A small audio-text matching model, trained from scratch: fusion encoder width 320, fusion encoder activation gelu.
Rows from block 2 of the fusion encoder, named by matrix and row number. Each number is 50 + 12 x the weight over its row's rms, rounded and kept within 0 to 99. All counts start at 0. After the name is the row's rms in percent of the matrix's.
# proj: cross-attention output (fusion_encoder.blocks.2.cross_attn.proj.weight, 320x320), inputs 0-106
proj.132 094:41 66 37 71 46 62 62 70 52 43 54 35 34 57 60 44 55 46 42 63 42 63 49 32 46 60 57 30 58 62 71 63 43 49 62 46 59 51 39 69 39 40 81 46 29 52 27 54 47 54 45 49 63 55 32 66 38 56 48 44 44 44 37 70 38 47 70 80 42 39 71 54 69 44 42 50 72 57 60 38 30 61 61 32 60 58 55 48 51 45 45 54 52 59 24 45 58 56 54 53 56 37 60 49 55 48 26
proj.133 110:55 30 42 45 80 53 41 49 61 67 35 44 60 42 34 69 38 59 46 50 45 55 53 54 49 50 44 51 33 50 70 52 37 46 66 30 61 66 53 36 46 29 46 12 54 46 70 66 46 44 53 52 60 38 56 27 39 53 52 45 51 31 49 24 59 42 59 61 32 29 43 46 46 63 48 38 59 52 57 41 55 59 65 29 26 48 19 53 46 32 65 57 42 52 64 58 49 68 55 51 36 39 74 45 31 43 53
proj.134 099:61 50 56 55 59 66 42 60 32 40 44 56 51 50 43 50 30 46 35 40 47 65 30 69 52 38 49 38 68 51 52 62 49 67 39 41 41 47 52 39 52 40 47 52 40 55 61 64 51 51 68 56 62 33 80 54 34 50 48 67 38 52 34 44 54 38 36 57 63 51 50 43 54 35 66 42 39 37 72 51 79 45 50 53 66 73 73 72 61 56 40 36 37 28 68 53 58 40 65 53 62 74 45 44 68 48 46
proj.135 098:52 56 25 16 64 42 48 29 41 78 55 72 35 57 68 62 52 51 52 73 44 54 57 47 54 45 53 44 69 51 58 49 46 64 56 41 58 51 43 50 51 34 34 41 59 54 57 47 29 54 61 52 59 39 41 51 67 77 69 45 58 61 54 71 48 56 50 49 36 41 82 58 52 59 61 26 69 50 50 28 52 29 43 34 61 62 61 41 52 43 77 59 58 53 60 40 35 38 15 39 36 46 54 41 55 48 28
proj.136 098:43 54 57 43 48 64 54 43 37 31 46 48 58 52 58 47 62 34 71 53 73 57 44 46 42 57 55 58 50 42 42 60 69 48 54 37 48 43 42 40 35 42 37 53 58 82 51 39 50 78 31 61 38 66 55 62 39 30 43 51 55 44 64 34 47 68 35 53 62 29 54 59 53 46 37 62 69 48 33 63 34 37 48 54 57 33 43 62 39 65 43 71 50 53 17 54 55 53 40 67 49 45 50 48 50 51 51
proj.137 104:55 46 49 69 50 55 51 55 55 66 33 45 46 53 72 61 53 65 45 49 54 56 24 65 72 46 61 49 30 52 64 52 37 65 52 30 52 50 47 42 44 42 50 42 71 38 42 66 58 57 39 43 54 42 51 42 35 69 28 60 37 42 56 47 61 58 53 62 50 38 52 42 63 60 42 38 57 69 49 49 54 53 42 43 57 46 48 54 49 39 68 78 59 40 50 62 33 58 38 39 47 32 16 63 44 69 52
proj.138 099:63 55 55 36 37 56 61 41 75 52 40 43 53 38 63 46 46 64 48 61 57 41 54 35 47 59 58 70 50 36 49 59 46 35 74 40 43 63 61 47 83 71 48 54 24 61 47 37 42 55 65 48 49 43 48 58 45 55 67 60 57 55 57 64 49 61 75 47 37 45 61 33 65 53 57 43 43 49 48 41 49 43 60 05 45 60 74 53 37 65 35 77 63 61 43 63 49 52 38 61 54 41 42 38 59 60 52
proj.139 101:49 82 39 36 23 59 63 59 40 58 47 51 74 50 57 38 54 82 50 53 47 25 60 59 60 24 36 34 57 55 49 58 53 44 43 41 41 42 73 44 35 60 48 48 70 65 55 40 64 47 55 42 51 60 45 66 36 51 52 59 42 58 40 35 41 67 45 45 55 53 50 42 27 57 26 35 46 45 37 54 46 44 85 32 65 60 53 52 58 56 51 43 42 43 33 34 55 49 69 62 64 49 50 54 79 49 51
proj.140 096:61 46 59 58 40 78 47 48 46 75 40 34 48 49 60 58 48 56 70 76 63 84 51 64 30 43 60 50 49 39 29 54 49 63 40 50 50 46 48 54 57 54 45 44 47 59 34 40 51 65 34 46 45 57 58 55 51 56 41 37 51 57 57 47 50 41 57 59 34 42 39 61 42 58 59 32 58 29 61 29 65 35 50 54 63 45 42 41 57 53 51 50 37 74 43 36 44 59 51 73 36 48 81 42 52 30 46
proj.141 103:38 48 50 54 40 49 52 47 53 71 68 47 44 63 38 58 63 32 56 61 49 33 56 48 46 50 37 44 46 40 56 33 48 67 55 43 59 44 48 44 63 26 43 50 47 65 36 51 58 76 33 33 53 48 63 45 53 46 42 40 64 46 46 47 53 51 60 61 68 75 23 54 68 42 67 78 46 63 53 57 44 51 41 46 49 51 70 43 68 44 27 53 69 53 20 47 38 56 54 43 54 74 42 42 59 47 54
proj.142 103:73 47 76 33 72 39 53 43 62 60 67 54 48 47 53 53 46 36 18 58 52 57 65 30 41 69 33 68 43 57 42 55 49 52 59 46 40 44 52 21 29 34 51 44 51 67 58 48 40 46 52 49 54 48 44 37 55 35 44 43 55 45 53 54 32 63 55 60 57 48 53 47 56 85 56 50 59 69 32 43 56 46 30 72 40 35 54 48 57 52 60 63 64 64 38 68 52 41 53 39 29 48 63 57 36 56 50
proj.143 099:58 63 31 46 48 56 62 62 42 35 53 40 46 42 68 47 59 51 62 74 44 81 30 70 35 37 57 73 72 50 49 48 42 41 34 59 50 69 52 68 74 53 55 50 48 53 43 66 54 46 47 60 54 42 51 51 44 55 54 41 35 50 62 45 54 38 61 36 37 44 64 57 45 55 63 28 27 44 54 49 40 47 53 45 44 48 34 60 41 47 59 56 26 53 60 46 61 52 60 45 53 60 52 48 51 53 58
proj.144 107:71 74 78 31 51 52 56 58 41 58 41 39 57 47 61 58 71 70 65 62 43 56 52 62 62 33 62 37 56 51 50 69 47 61 56 50 34 72 73 57 36 56 49 56 52 40 35 40 28 52 76 62 31 68 52 48 60 50 58 55 43 26 58 22 24 56 25 55 77 44 58 70 32 54 31 51 38 55 41 49 52 54 39 29 56 57 69 40 68 43 44 68 38 31 45 39 47 38 56 50 41 48 59 45 36 52 57
proj.145 101:46 48 47 52 80 44 64 65 53 75 62 41 54 58 32 54 69 44 68 61 55 63 36 52 43 47 48 60 60 36 39 67 58 31 50 83 58 27 48 47 51 41 31 47 42 55 47 64 41 56 40 55 51 54 74 44 67 65 53 46 51 59 45 61 49 51 36 58 36 72 39 49 74 48 36 45 28 28 37 27 51 72 53 40 43 43 43 61 38 71 33 50 52 40 36 46 52 55 36 49 55 59 44 72 50 54 53
proj.146 102:47 52 71 46 44 44 44 41 54 61 63 69 48 57 37 50 39 34 58 65 44 33 46 67 50 43 36 27 46 42 23 25 46 65 52 52 53 60 53 53 58 63 24 48 38 56 55 68 62 53 22 34 63 53 52 50 53 55 45 40 68 58 44 47 56 59 29 47 67 25 36 52 50 63 54 56 38 40 57 53 64 83 48 40 63 34 57 59 65 27 52 57 55 55 48 40 26 55 53 52 56 54 58 39 50 50 48
proj.147 100:45 53 38 41 55 24 59 66 50 50 72 40 65 52 27 68 60 46 29 31 56 48 49 56 53 42 23 74 59 67 69 47 38 42 46 62 53 63 45 41 54 54 46 48 38 39 51 58 53 46 62 42 59 29 54 62 49 46 66 42 57 27 68 34 50 41 39 40 64 53 33 53 48 52 61 66 62 42 61 83 13 71 68 42 38 39 50 50 56 84 47 24 47 57 41 35 83 28 40 47 72 66 36 43 52 35 64
proj.148 101:53 37 22 56 65 43 58 44 40 61 65 61 54 54 44 48 59 46 56 59 73 32 54 55 44 49 61 44 29 45 55 44 46 43 50 23 43 63 55 41 40 38 34 52 46 44 52 65 38 43 49 40 60 59 57 39 62 43 61 22 64 52 73 36 50 64 63 49 40 47 42 62 73 47 32 68 31 50 50 65 46 43 45 56 65 58 52 53 27 55 55 79 71 38 80 35 55 44 53 48 48 49 63 84 64 44 53
proj.149 105:45 30 62 57 60 51 59 68 47 56 59 63 46 60 69 48 66 46 47 58 56 49 32 37 46 69 37 50 69 24 42 60 61 38 46 52 41 59 51 47 63 45 52 47 42 54 31 33 60 50 41 49 49 43 52 43 26 41 39 58 51 40 65 53 53 71 64 41 74 62 26 63 68 41 55 56 48 50 36 76 20 49 51 50 66 56 42 32 47 41 47 50 57 60 41 61 52 49 43 44 50 42 34 35 50 69 58
proj.150 102:44 59 41 30 48 42 57 47 56 58 34 57 55 47 47 39 64 58 35 63 49 41 40 48 40 54 54 38 49 53 53 59 22 62 39 50 64 46 37 67 43 42 31 46 38 24 41 67 38 29 33 57 43 51 66 54 44 39 41 56 20 59 33 45 81 37 32 69 52 30 51 69 61 31 54 59 36 33 38 62 52 42 34 54 61 46 53 47 65 28 51 52 63 63 42 63 47 65 44 41 67 43 51 45 56 55 58
proj.151 100:55 62 46 48 45 50 69 26 54 44 40 44 60 54 54 79 45 60 58 62 35 61 67 51 57 46 69 54 64 65 38 30 56 47 40 42 65 37 78 36 79 28 55 42 40 27 66 50 47 51 55 54 41 44 38 60 24 39 45 43 37 63 32 44 37 61 72 68 33 53 67 41 43 38 57 24 46 59 39 34 58 44 56 55 55 48 44 74 57 45 54 46 37 71 49 58 55 50 37 42 46 53 41 58 44 38 69
proj.152 103:56 61 33 47 54 61 33 51 82 72 39 32 36 37 34 51 44 53 54 45 35 53 50 73 33 71 50 38 76 76 41 42 49 21 73 43 67 39 72 42 66 61 41 56 60 43 36 63 58 40 59 49 54 52 45 54 57 49 57 45 54 43 60 48 45 84 61 30 67 61 52 55 48 47 46 36 39 57 53 38 58 46 49 58 49 56 52 50 50 67 47 57 57 58 46 51 33 62 49 69 64 71 44 61 45 39 42
proj.153 100:52 54 75 36 50 49 51 28 40 28 63 35 62 43 50 51 64 50 61 44 65 43 69 30 62 54 51 42 51 58 62 57 52 53 32 33 64 51 48 58 33 53 65 42 54 44 55 50 47 56 38 28 62 48 54 43 54 43 53 56 67 57 41 57 52 42 55 45 44 50 46 44 55 25 50 57 28 28 38 44 40 53 39 70 34 61 64 53 52 39 56 40 40 34 59 38 39 46 38 59 67 56 59 43 51 50 32
proj.154 095:38 79 26 39 47 65 60 68 53 48 60 54 36 46 47 57 38 28 31 42 60 52 39 53 49 50 53 42 29 53 67 48 35 40 53 46 57 52 31 64 38 38 57 33 51 63 39 56 42 40 59 54 42 23 31 63 60 45 36 49 44 52 66 42 40 38 58 38 63 42 55 60 73 68 54 58 22 60 68 53 40 53 51 44 63 54 40 41 36 31 68 24 65 49 63 32 57 50 67 27 46 54 48 39 42 51 49
proj.155 092:60 17 28 47 35 70 36 60 61 36 31 45 55 51 39 61 59 57 35 65 45 33 59 56 50 38 40 69 28 32 49 52 46 33 63 58 65 41 41 50 61 35 35 35 47 73 49 33 54 57 54 58 39 52 52 48 36 54 66 52 52 39 65 39 54 53 28 48 52 50 43 54 58 47 61 49 63 61 36 67 42 71 60 45 48 28 55 52 56 45 62 49 63 37 39 53 56 51 49 29 54 54 43 50 51 49 48
proj.156 095:57 35 44 48 78 58 55 51 68 87 35 63 63 35 38 80 42 34 59 47 44 47 61 46 43 53 46 46 23 56 41 44 43 49 54 76 39 45 53 45 43 39 42 63 40 64 42 52 32 32 58 37 53 74 63 54 42 43 60 59 62 36 48 23 57 49 56 63 50 45 66 35 59 44 59 58 57 63 64 44 46 51 54 37 54 59 39 63 56 48 50 38 49 46 55 38 61 47 27 74 62 58 61 59 66 78 40
proj.157 099:65 34 69 70 50 79 54 57 73 40 48 43 30 44 40 56 50 37 48 42 68 42 53 73 53 67 53 65 29 58 54 42 32 61 66 29 51 41 76 48 57 54 48 46 52 56 39 55 36 62 68 53 52 39 38 58 56 52 26 65 38 73 68 53 56 51 69 25 70 39 51 50 75 60 48 44 25 75 29 56 56 57 37 41 52 52 50 43 51 38 54 62 44 60 52 50 34 37 60 42 48 59 35 53 34 32 50
proj.158 114:47 38 66 50 53 60 69 48 33 62 39 37 51 46 35 58 65 51 35 64 56 39 48 55 36 70 60 54 46 58 41 55 53 59 51 34 60 35 45 52 57 54 43 53 40 51 41 38 30 39 93 44 37 47 47 44 45 47 25 49 40 43 55 48 47 58 64 39 52 59 40 32 69 71 62 49 72 48 42 96 43 57 38 52 43 42 58 43 59 39 48 38 41 80 46 50 48 32 67 29 66 42 49 56 64 52 37
proj.159 099:25 49 39 24 46 61 60 56 66 66 55 67 48 50 59 62 56 46 49 58 53 46 53 41 47 46 46 66 60 46 54 63 64 49 36 39 60 54 48 21 53 48 57 45 52 57 40 28 45 54 40 45 45 34 47 41 40 39 34 26 71 39 28 64 61 57 67 60 48 37 36 32 60 38 46 60 25 46 40 59 47 56 57 46 47 38 65 59 53 41 54 44 49 51 42 56 47 62 44 75 73 72 56 64 37 53 61
proj.160 097:40 49 38 53 54 55 52 21 57 67 46 47 43 57 52 46 50 49 32 33 35 41 51 68 45 45 49 74 48 51 47 64 22 54 62 48 44 32 58 55 68 31 74 66 62 60 47 72 67 68 64 62 55 35 52 53 35 40 57 58 47 47 40 61 51 28 64 37 49 58 73 40 56 54 55 46 31 42 63 40 51 46 34 42 28 33 34 54 54 41 45 45 45 55 38 53 31 65 57 59 50 60 46 38 42 67 61
proj.161 095:73 63 38 43 72 40 54 53 40 47 44 55 55 70 63 46 60 51 56 49 64 55 75 51 38 72 43 47 56 32 40 53 45 54 46 58 44 52 48 42 58 52 44 37 57 50 36 21 45 52 63 50 37 51 71 75 35 51 68 48 45 53 56 60 60 51 49 50 59 57 27 40 46 57 38 69 40 41 49 63 66 67 54 58 28 48 32 32 43 41 49 38 42 64 56 55 57 53 38 43 48 54 60 41 69 60 32
proj.162 100:53 45 44 47 41 52 53 45 38 70 39 54 42 54 57 55 57 38 55 43 75 48 45 52 56 49 48 57 74 33 51 38 34 21 45 51 50 49 46 58 17 56 52 42 50 66 27 72 66 33 48 54 46 30 64 46 48 37 37 61 42 60 52 51 58 50 50 41 58 38 49 29 68 51 34 45 23 36 48 39 40 76 42 65 40 60 49 35 71 57 66 53 49 52 47 55 64 63 30 50 47 41 68 40 53 47 45
proj.163 089:35 51 38 38 67 33 50 51 49 55 56 50 51 52 38 52 49 44 55 50 39 23 59 44 58 56 70 67 59 54 48 59 55 49 50 69 40 53 46 39 64 56 50 46 36 33 55 54 31 41 52 44 65 47 46 29 55 60 38 28 61 57 46 41 65 37 56 57 67 67 57 44 56 66 44 47 59 67 43 67 74 31 42 58 31 36 57 46 54 53 44 43 62 34 69 34 59 73 48 45 57 72 42 60 54 49 51
proj.164 105:42 59 42 36 46 39 38 45 41 49 37 23 42 64 36 36 64 48 43 67 43 32 57 50 31 21 61 59 49 48 37 61 49 61 55 33 54 43 53 65 66 56 45 30 37 56 45 44 51 58 56 46 35 57 56 46 64 57 53 21 58 45 39 40 73 49 81 48 67 48 30 61 48 40 41 50 15 68 49 73 54 68 52 66 48 56 60 56 55 53 32 46 48 60 25 49 65 54 59 63 58 39 48 71 51 80 52
proj.165 100:49 35 48 49 42 46 77 41 56 33 56 46 62 60 63 49 44 71 48 47 50 50 51 49 45 24 33 55 43 36 43 64 28 59 64 73 38 50 44 62 42 46 51 49 45 64 45 51 47 44 56 74 35 48 71 53 42 50 60 54 44 65 49 35 59 52 53 52 45 43 63 59 70 41 49 51 47 47 39 28 48 34 66 62 51 51 49 48 61 49 43 44 49 42 49 52 48 33 42 39 49 38 54 40 47 45 64
proj.166 101:68 55 58 46 52 43 53 55 52 40 55 42 27 67 43 43 56 30 54 58 59 45 54 43 50 44 60 50 30 37 64 63 61 40 62 86 46 31 45 29 38 68 52 53 43 60 59 32 32 50 59 73 54 53 30 63 49 42 28 47 58 61 44 78 63 57 47 46 26 36 43 35 30 54 54 36 60 49 62 44 62 51 56 42 60 62 44 56 71 51 74 44 54 50 30 45 50 28 42 34 54 44 38 54 54 60 57
proj.167 105:43 47 56 36 45 46 40 48 45 62 41 62 65 41 61 49 57 55 52 29 58 40 38 58 41 43 41 39 61 57 39 14 43 49 54 54 36 44 54 48 29 45 43 44 54 60 48 64 66 55 48 51 66 41 37 34 60 60 49 64 37 33 62 59 46 55 44 29 41 40 37 52 37 38 77 48 60 52 67 32 75 45 68 26 37 35 25 58 60 25 54 61 52 49 48 68 52 57 29 52 33 45 51 55 76 56 55
proj.168 093:48 58 74 37 52 53 66 64 51 43 64 46 52 40 31 72 34 44 31 61 55 71 71 54 49 72 47 27 54 68 57 45 54 20 57 54 58 57 57 47 35 45 48 55 57 48 48 23 38 46 58 37 30 44 64 51 47 47 46 63 61 25 48 67 39 68 68 50 30 53 63 41 61 37 38 56 47 34 51 63 41 35 22 44 51 69 56 34 54 39 59 52 54 58 54 58 53 65 48 37 48 57 26 51 46 57 40
proj.169 093:55 54 52 69 57 46 73 51 46 84 53 46 45 66 54 37 51 36 50 33 69 53 66 47 56 64 47 57 68 48 32 45 61 56 44 65 67 58 48 46 53 28 59 49 37 58 45 43 74 49 45 54 53 58 75 62 58 46 57 34 39 57 40 45 64 43 49 55 66 55 61 39 30 62 42 63 27 54 50 52 46 42 55 52 64 61 60 41 66 42 43 42 32 42 49 27 81 62 42 44 43 43 51 45 45 54 38
proj.170 104:61 40 49 49 62 37 53 45 72 46 68 48 44 53 53 77 52 51 48 40 36 51 33 43 40 60 53 49 54 67 56 52 46 49 62 40 42 44 31 51 47 39 31 32 39 64 45 46 28 45 58 62 44 60 45 51 48 47 23 67 53 54 62 34 54 54 51 48 42 21 62 33 43 51 52 49 64 58 59 61 38 54 76 34 41 62 23 74 56 56 32 42 67 48 49 57 36 70 59 74 59 36 61 54 40 33 34
proj.171 110:42 43 40 89 61 63 56 47 55 46 52 56 64 36 25 48 58 45 45 63 50 59 57 49 77 55 59 34 54 34 50 46 53 57 52 60 53 61 52 63 67 59 55 32 46 41 67 54 54 53 66 62 25 56 59 42 74 65 36 67 17 45 43 52 63 39 56 52 32 74 42 34 53 39 58 37 45 58 39 58 63 47 51 50 60 47 64 29 63 51 40 45 48 69 43 74 32 55 52 61 52 50 61 48 41 48 53
proj.172 096:77 49 54 59 46 40 31 36 71 55 37 39 46 58 65 49 50 39 38 49 34 42 36 64 56 58 34 52 72 37 74 65 58 57 44 53 53 56 66 45 64 46 32 44 59 52 59 33 32 58 52 64 42 56 53 45 35 45 45 35 29 55 41 29 41 54 66 53 71 45 57 56 53 72 60 44 47 58 40 43 28 44 50 62 41 50 38 48 40 58 51 38 55 51 65 62 30 59 59 44 46 34 18 62 66 59 69
proj.173 093:42 68 48 47 24 57 46 57 34 53 39 42 38 37 50 57 61 53 39 45 59 42 60 56 75 69 51 46 71 41 78 39 56 30 48 39 53 46 58 55 35 40 54 51 69 55 42 63 49 28 40 47 41 30 49 56 21 33 51 36 47 41 75 54 50 47 65 42 57 79 44 32 50 57 65 45 71 28 43 53 51 29 64 60 69 55 49 48 61 44 73 59 67 50 60 48 57 37 67 25 63 63 41 60 49 70 67
proj.174 097:49 42 48 73 64 44 51 52 54 39 87 41 66 39 40 23 44 55 39 33 65 44 43 58 47 66 58 24 60 52 35 65 36 52 38 51 40 67 61 47 38 69 53 56 51 44 44 66 34 62 52 46 70 38 50 60 35 59 43 57 39 44 51 36 62 45 27 52 51 75 40 47 52 41 62 59 40 32 54 63 52 52 34 55 19 32 67 32 63 44 48 42 80 34 65 50 75 69 53 42 55 59 61 37 47 36 48
proj.175 098:37 46 53 25 45 85 72 62 40 33 65 46 59 39 42 59 33 55 47 36 63 49 55 49 44 42 27 77 42 78 39 74 52 54 46 47 50 45 38 54 45 55 73 28 65 50 63 57 45 35 33 42 56 80 33 52 46 57 64 60 53 75 42 44 37 41 61 53 38 54 61 54 40 51 75 31 43 47 69 78 58 54 44 60 55 58 37 34 54 27 46 43 71 60 45 36 51 23 58 59 56 57 56 40 50 69 58
proj.176 102:34 46 47 90 48 51 52 33 54 42 64 53 57 54 59 32 70 63 37 52 40 50 47 55 31 49 44 46 50 61 69 65 56 41 32 53 57 47 26 50 39 45 59 44 51 61 51 39 57 45 40 37 60 46 57 51 50 64 56 50 53 33 09 55 40 54 69 37 20 52 44 41 53 57 43 86 53 36 48 52 36 48 27 59 59 37 63 40 31 50 54 43 37 41 68 37 71 57 60 47 48 23 50 47 47 47 64
proj.177 100:34 54 43 59 66 51 31 55 49 47 53 31 54 60 50 39 34 36 36 52 48 56 69 69 45 46 60 53 43 27 15 74 46 52 55 41 69 69 40 44 46 48 70 52 46 44 56 43 63 38 59 58 56 37 68 61 46 47 78 61 48 76 47 69 58 72 56 77 39 56 61 52 55 27 58 45 50 50 58 48 64 35 54 52 72 51 57 37 54 52 52 50 35 38 48 56 39 31 52 45 65 70 62 46 46 53 59
proj.178 106:50 28 38 38 67 38 50 41 74 61 66 41 62 29 51 55 43 34 54 52 43 55 35 57 43 43 55 48 38 49 50 46 67 39 54 58 33 26 55 46 51 33 41 40 80 63 37 62 38 31 65 38 56 56 60 62 48 32 67 41 56 44 48 53 68 65 78 51 42 46 44 73 57 63 50 68 57 53 19 43 43 40 56 66 56 53 46 52 58 50 41 47 03 51 64 61 51 37 62 72 54 67 45 58 36 38 69
proj.179 103:47 60 43 75 51 66 27 50 51 48 45 35 44 53 62 40 36 57 52 44 49 69 68 48 44 43 62 46 48 41 48 69 56 65 26 24 50 30 43 60 32 45 61 39 55 62 52 36 41 56 40 24 44 35 62 53 48 55 60 46 24 42 73 28 49 45 61 29 54 52 43 36 23 67 57 57 52 38 49 72 43 58 68 83 43 71 35 60 67 44 31 62 39 42 48 54 46 53 57 72 44 50 57 45 51 71 60
proj.180 103:42 57 48 36 49 28 51 68 44 59 70 49 37 39 31 48 33 44 55 41 34 31 61 12 42 54 37 56 58 39 54 54 51 61 44 26 56 48 35 56 38 44 46 54 63 34 26 67 57 39 47 46 62 43 69 28 42 55 67 56 61 44 62 48 41 62 59 58 27 48 65 77 52 62 64 41 68 60 61 69 25 59 50 67 36 36 46 65 39 43 51 58 51 41 39 44 57 56 42 42 39 39 40 55 30 34 50
proj.181 099:57 42 52 64 58 73 67 56 47 41 57 33 48 49 53 53 68 36 51 37 38 57 73 58 53 36 70 38 41 40 59 42 22 39 28 62 66 62 54 55 42 54 41 50 53 60 44 40 49 54 68 44 64 39 53 82 33 46 42 47 46 59 63 72 45 55 63 61 79 55 70 28 70 71 38 54 23 40 58 50 36 50 44 48 65 44 65 62 48 51 52 73 57 39 60 55 52 44 34 37 34 66 31 59 35 55 47
proj.182 101:53 56 49 68 53 55 28 30 68 21 36 47 46 45 61 54 78 29 36 45 54 47 46 58 21 63 56 46 66 64 37 67 52 53 70 58 58 46 33 41 60 59 40 44 78 43 50 51 26 40 55 55 41 76 42 62 46 56 40 56 47 66 64 32 48 48 50 24 21 57 55 34 46 59 34 63 33 57 44 65 38 74 27 32 34 47 40 50 61 51 51 59 32 78 43 42 48 33 46 59 31 54 45 52 65 39 52
proj.183 102:27 57 61 49 69 69 65 40 27 50 64 47 47 51 36 40 35 54 42 40 40 58 49 55 58 57 62 55 49 60 42 45 66 52 59 44 23 67 65 44 57 36 75 39 50 43 42 24 67 37 65 54 57 73 47 28 63 48 39 63 40 65 56 39 21 32 51 21 60 54 41 52 33 31 61 65 61 36 43 84 48 61 47 60 34 40 41 57 56 60 45 40 38 36 58 60 53 59 62 52 31 35 44 53 44 62 74
proj.184 102:41 47 24 49 75 49 61 59 54 15 39 66 45 32 60 51 57 33 47 39 67 57 41 44 39 33 63 49 29 55 65 33 55 48 43 57 50 58 59 52 52 46 57 27 60 52 58 50 47 42 60 20 46 41 48 63 75 41 40 47 45 44 58 45 58 40 60 67 51 62 63 51 39 49 62 37 77 51 47 33 66 64 59 58 62 38 71 22 28 58 63 42 15 60 51 53 53 49 64 65 49 30 43 40 33 34 72
proj.185 094:39 35 58 39 31 61 81 36 30 28 56 50 49 48 57 37 42 55 42 48 44 34 61 61 46 44 30 60 37 41 54 67 37 62 62 63 73 68 39 69 64 46 45 62 39 67 46 48 59 52 42 65 59 40 45 34 36 69 53 38 44 46 49 66 48 50 40 48 53 84 52 39 61 41 34 52 58 51 61 58 17 37 52 27 43 61 66 65 43 55 32 63 38 46 52 44 44 34 62 39 59 48 44 68 42 55 41
proj.186 098:59 64 49 66 45 47 40 45 47 43 49 36 40 40 43 65 51 63 49 47 61 53 47 73 68 54 60 51 41 65 42 43 42 57 39 42 47 30 62 38 65 49 53 42 63 55 37 39 40 64 69 42 55 28 52 42 47 62 40 57 46 47 38 57 36 51 42 49 51 62 39 64 61 43 58 48 48 45 69 51 57 45 53 28 50 32 37 53 51 54 62 57 56 65 39 66 57 38 43 41 47 55 86 67 60 51 55
proj.187 092:39 64 50 68 58 63 23 41 33 49 41 49 35 51 45 55 46 21 41 43 41 40 27 44 59 55 68 47 45 41 54 46 53 44 53 41 72 29 67 51 38 47 85 50 59 66 39 49 45 38 35 35 54 57 37 57 64 63 38 68 46 56 54 64 54 44 54 65 66 57 35 45 48 46 55 35 37 37 60 40 53 39 53 51 71 61 42 52 45 36 60 67 72 57 59 43 58 56 48 51 57 64 45 53 39 26 59
proj.188 097:49 57 33 55 45 67 42 48 73 46 22 47 29 54 62 66 66 54 49 54 41 37 53 49 45 63 42 60 36 47 41 50 61 52 71 44 59 51 58 45 52 58 43 53 66 51 42 48 38 36 80 51 64 50 50 56 34 29 35 47 55 60 36 33 68 42 43 67 42 54 38 55 51 31 54 63 46 27 68 51 48 57 35 55 41 49 53 67 40 48 39 53 59 39 48 60 50 27 42 37 64 56 70 68 33 65 40
proj.189 106:38 52 40 42 63 54 44 42 86 46 61 36 65 55 39 54 41 36 59 54 53 77 55 67 56 43 45 33 34 20 41 58 51 50 49 45 47 55 61 50 27 56 51 64 58 34 77 51 55 33 56 51 43 53 36 61 33 71 44 57 47 52 42 44 50 47 36 39 55 28 60 49 45 51 58 18 41 38 44 28 31 55 45 54 54 69 49 53 57 29 57 55 50 39 45 41 34 54 55 66 53 44 40 19 63 53 62
proj.190 101:38 65 46 40 66 19 32 48 56 66 38 55 74 57 45 28 39 65 60 52 74 38 72 38 57 62 47 24 61 58 67 47 60 68 70 50 57 54 61 41 47 48 43 53 34 44 49 42 40 56 50 51 62 34 47 40 61 47 34 37 47 46 44 40 42 53 59 44 78 63 67 49 40 70 41 52 46 59 40 63 39 53 52 48 40 47 34 59 53 45 40 70 46 63 54 43 55 57 59 57 59 77 49 67 63 48 47
proj.191 102:54 43 46 30 42 74 50 55 60 35 42 48 43 55 49 44 50 46 45 55 42 58 37 68 67 55 27 39 25 69 67 57 55 36 81 48 56 45 69 68 45 47 52 50 36 55 50 40 41 31 64 73 48 60 52 52 58 38 68 46 63 50 66 62 66 47 43 49 42 49 36 54 38 54 49 51 47 44 66 55 39 48 52 61 14 46 54 46 37 63 59 47 39 25 41 59 32 54 26 35 47 39 47 64 51 42 47
proj.192 098:56 59 63 55 59 30 46 22 34 55 33 48 48 67 70 46 42 61 33 53 68 17 32 34 44 62 46 40 39 35 65 45 23 50 58 38 45 50 50 53 44 41 40 60 48 41 59 43 62 56 43 67 51 42 50 26 66 43 46 49 60 65 40 53 47 63 56 61 45 53 44 52 67 40 50 43 75 54 52 45 66 55 42 42 66 53 21 47 29 41 38 54 45 60 63 58 48 61 52 52 62 79 45 46 39 39 35
proj.193 096:47 37 65 69 36 28 35 55 54 25 54 57 52 57 52 53 49 64 26 49 82 32 30 54 77 55 31 26 56 55 36 59 61 55 47 66 59 33 57 61 41 44 54 53 60 62 52 40 31 49 72 60 63 72 53 52 59 55 68 57 67 48 44 49 55 47 33 53 51 57 69 44 57 56 49 69 44 64 39 31 40 49 49 31 52 45 37 56 44 43 44 17 54 56 51 65 64 40 44 77 51 51 66 52 42 59 68
proj.194 098:52 60 73 60 41 34 54 44 53 65 40 55 42 29 50 40 64 47 62 58 50 48 45 34 40 56 45 66 37 50 68 51 41 29 49 61 69 41 31 65 67 34 45 68 33 72 45 66 44 39 40 43 49 46 49 47 42 51 52 48 57 36 49 66 33 28 37 39 61 45 36 55 32 45 46 23 12 60 45 64 28 70 39 26 43 51 55 43 57 55 42 42 45 52 34 54 53 52 52 75 28 56 38 45 40 54 55
proj.195 100:61 30 70 33 56 34 60 62 34 59 47 35 74 69 41 53 49 43 56 50 62 36 33 54 63 59 58 48 27 47 37 55 43 69 49 45 48 53 58 55 41 56 25 54 53 50 53 52 58 29 48 58 63 45 21 51 63 56 51 47 77 30 38 39 39 54 50 27 63 75 46 44 67 73 34 67 71 50 55 62 39 47 53 39 57 35 66 49 67 61 52 71 25 46 61 48 46 46 56 75 27 61 53 58 61 55 36
proj.196 109:51 42 54 59 44 53 59 46 53 46 55 68 50 40 49 46 55 41 51 59 59 45 61 56 56 56 44 63 66 56 50 76 41 60 34 63 46 52 57 44 61 75 59 51 47 45 43 65 63 60 50 50 62 61 55 49 31 52 58 40 40 46 43 37 48 45 58 60 57 38 51 54 65 72 61 60 46 43 52 59 45 58 32 43 50 43 64 42 66 54 38 46 60 52 65 32 37 55 49 38 37 49 40 36 45 44 44